Weights of a small sound classifier.
Model: 3.4M parameters, activation relu.
Training: soap at rate 0.0027, 2700 steps, batches of 64, held-out accuracy 99%.
Data: trained on simulated sounds of rotating machines with and without faults, 39062 training examples.
Rows from block 4, named by matrix and row number. Each number is 500 + 25 x the weight over its row's rms, rounded and kept within 0 to 999. All counts start at 0. Numbers have three digits each. After the name is the row's rms in percent of the matrix's.
# weight_hh_l0: GRU recurrent weights (gates r, z, n stacked) (model.rnn.1.rnn.weight_hh_l0, 576x192), inputs 0-191
weight_hh_l0.198 083:500457513490498471485474494533458457478523509489471466504479513446524525515525493493505550499447511496530485486528521509453536506506463507494524488510491474494524507512491499491506508509505499507489531510488461491501495499554504529478523501469502504472463504467531464477534478490538491481474513468508471487482529519448528534479464509522543440509489514492490474535451528473502484466473469511510462493452521547473497520540463528512485512523485497513523478530465492513527537504486530515487538526478491469480485484479538479510522586534498507482464531474497525527517505516500476516
weight_hh_l0.199 094:499504530533478501462466489473530520428497510483532464497541498522544523474490485507524487509497462542478525499548548512458489487500509520543518501469523470512522482508506452481525510498516506501517488539542493480511498444522526470495483501505496466452507478540490516502517484505531449504464524504526502501524568491448536531503463484486470507483511478512495480526514523496510495477508515507493487504507499455480484491517489512497536465524518545523467489478494471488508479544490532468469504506490485465480500472533516470496537548507533508488488502447450474474475505475497534470
weight_hh_l0.200 090:506484477480527500499455507466532503547486498517502515455570496498500473465520523528511497482509498518509515475508471466536512477448521503529503526496495547499535538505468515483499477538523511484469491496496471478506532463508503507436476543484484504497499508547523508521501455507481512466541499495495460482472527497490453479471502508502529450483468518445525492517524507474534505502497535492557463506481483514474511473511461515519494510523490489507482466480520480532462515489485543518531457514488507521495505470474508520530479480490540464477467504529507559455532464517524517500
weight_hh_l0.201 099:476444530480493542499483501493524490514516490437522511493490527466506542440508487473491514492504477533505502489468492494482512542481488507538522516520500470531545517533495464466513523503541483465522501488501529482450484481515520461484498534468522496534499520523525510515484511515519518493488511481474473496484465475480476468445435441479528503477532458507471499489503484492513476513498487484478532516546523479493457535509524514508487554465472523458509477512509504503487531493488458531484496483471487495477509499515525495494461481518494510476480444492500469504554561480523475508
weight_hh_l0.202 096:496528483509480462541517545560518479471523493490550487511498521503528488452498461493456485488460504491514492482496499476519503499534564482479523452487502477508502547538477493526493501528465505533488549490509550525492479463526543514487498516527510473549481489530523459501516526523508540495467472516521502498474525495500494537485493473535506507503513523499486509482500510516503446574506492465483486515543482516505503507505450465460454501451470505497467505475532452480520474505511453481511485485539465505475524515518468517491503479517505526483510540484516516488523502510512479499
weight_hh_l0.203 121:504531453494469518536517477523535514433479522450511506493509474506481474497514527536505497509482517487518520520528459487542500552532504476498509479506480470489503519486491513492475530435526555547513528495465500530479494475489517485491477469502485522464524503524546474487499544510483511471468544510457492466506516490495518500485540478504503507514487513518480460486517521440449447486520498476474503491489515469546494475481486498486501473523526523455501546489510530486544487493523481464507498466453518511520462529522493479489504490491487537558479537482530497519504513514507514510
weight_hh_l0.204 106:499470486493518485473526498489553482524487459517508483499504490499487523561497451501543530496504513510526518486473510450474559556475484489509518495485484526440524529510486495509488511488503524511506474456477491493523518492518497500519521504492531501520491520559472504547480491497506497471501484532479503485505512476518497422511531500524544473545477468549534472531531507522513482545448488513527520515488522506494498499506496534524494520530522502512527478511501455503484530478506500505513469501455493493537534514490455493510462539504533530503524528566499511500492536482469459530
weight_hh_l0.205 106:482492550463524525465513506497545495490476488477492470498514507531492532517504524470523532462508466496457513444504538491518522515498503455499538491520514466494522513536477488486549514541450476469500485525480500460516501548477512482478531515499538463490467492499517499490457482497510400514513530455482521511529506541506524506503454492519496471496543528529500513517466475545523528540489459515519531486508512489486517496510509445478528504482501511487462473494532477487505494496478481512511510499547506488421487502518526486515502512513512508490506499511477525474517520507522464502
weight_hh_l0.206 103:485476460512495494513473513479530513482494504482491514518513490525484502507468513502499472549526512483496512499534494494475494441466467519498498470507464491482533488462490476478541486501502518484470537538469519510493492526492517518450462481516529493515525488517455555492516517514483467502472491505548512512497474498472507477486517500520480494505549490502491498488498493458549476486504506503464485534473516528516513519500473480492463474488440467456527504518580487445470501515509511533501459497453502516519480482524479505493469485499495532481491513527587471513513466560454480507
weight_hh_l0.207 099:466547488510490509496566508534521525491512496555503480478468476465488493490544491517476482511510540512499523460538494457515484498496524490517533424486493496494491544478494491511506541507474513497474462451508494532495526484469544515506491509531499530560450521487509474487475479517486519498539528530536470494488456494537494533506520523506518506518539448477463549474501478521514503483496490514484508494504514478462496486480520477463436490550474483483508507504512517455481463529507530498543490523501480495438515514493485488495501521509498471493510489481501484470543523487500497531
weight_hh_l0.208 115:493514532455513513490453491506540483504501490487530513460508521475464475474480486508457549518525545523517482504510466507533460519493449480510499519528425482473491488547483505519460494522455528493480479498496503518549493444528550451448529469519483479504506492487485500480505455495489456512512483489496514480484510454474489464493489482526515492496495499467535501477485488537534502495483473529511533477481547481523517489547509499475516523558491522504506459509535480457515547472533508471491504472497480527503483502504474532522487493516483497500499482527530503483498543517486498530
weight_hh_l0.209 100:491458503500519453513494474467518475495527485500481495472538481452512530493484510504525516504494549497456511487490493500528529492500473501466500460520491535485486511476494544505488534519527493441519462479522469496518478508521482502507519482512538466503501532489511439504497476499496473538547528524477486503514475483507516501527462515534492486506536544436450501513532499547524464464500471484481477540498537527535500480498542507493465523526510525514505482498487505470493493566482526491539485479517501482463464529489500495444517527513536453502538483511477528505467522531526502470
weight_hh_l0.210 090:507495448491504486535515531552510461509513532509507485549510462494449499484500529474492533492520534525503504470518485455476481506540469520523533531480501495531504504500521510537502498532491461498553546517510514494507481495480517481524541510531550519485506482475479484545536467511489523521510521481502506462525491532519486558472502494532501492472511429481456470499502511480519456505531543547432522503505530494472485500516505496526515491501487496480507487463500525475491509480495555498491491515562501489454488468478524488507494504463521485521527507531479488526542499526497482527
weight_hh_l0.211 108:470464510505499515495520473515514494499506462493523466486508513523486494487470498447498539514458499537503490470451493452467473499475501507462495482506494489477522494519519530467461471521487509467509535521435517511486514485496496484497471557493499484523478503478523491471519494543485457486539560511480483509515488495459533531458484486575539552507479513508498577487470521512491486487495520480533468456484481515479541486499501498465504536500514501495522534511512481485522501535478577508464476513490491464534489517510498475498506483507501519489489498511505538487488544535488475479
weight_hh_l0.212 091:466536477509522486507488489450447505484469475508453487463500517513515497539537505511491506506521519499464501489480517525480528489516508478534523528497458506488479507509500503474501462466499515454474488492467519467531500462492501472457509519465460522517502533520492484509490495492529513554509504513483475512506520487493480480520472468466466526467493491498533534508513509460508473478502491518464485504520564549512510471523479532484490469444538542509541516490523477523523530520496493539464505433488467456489491503554538504508496507501528482490501480502545491451522473507503473445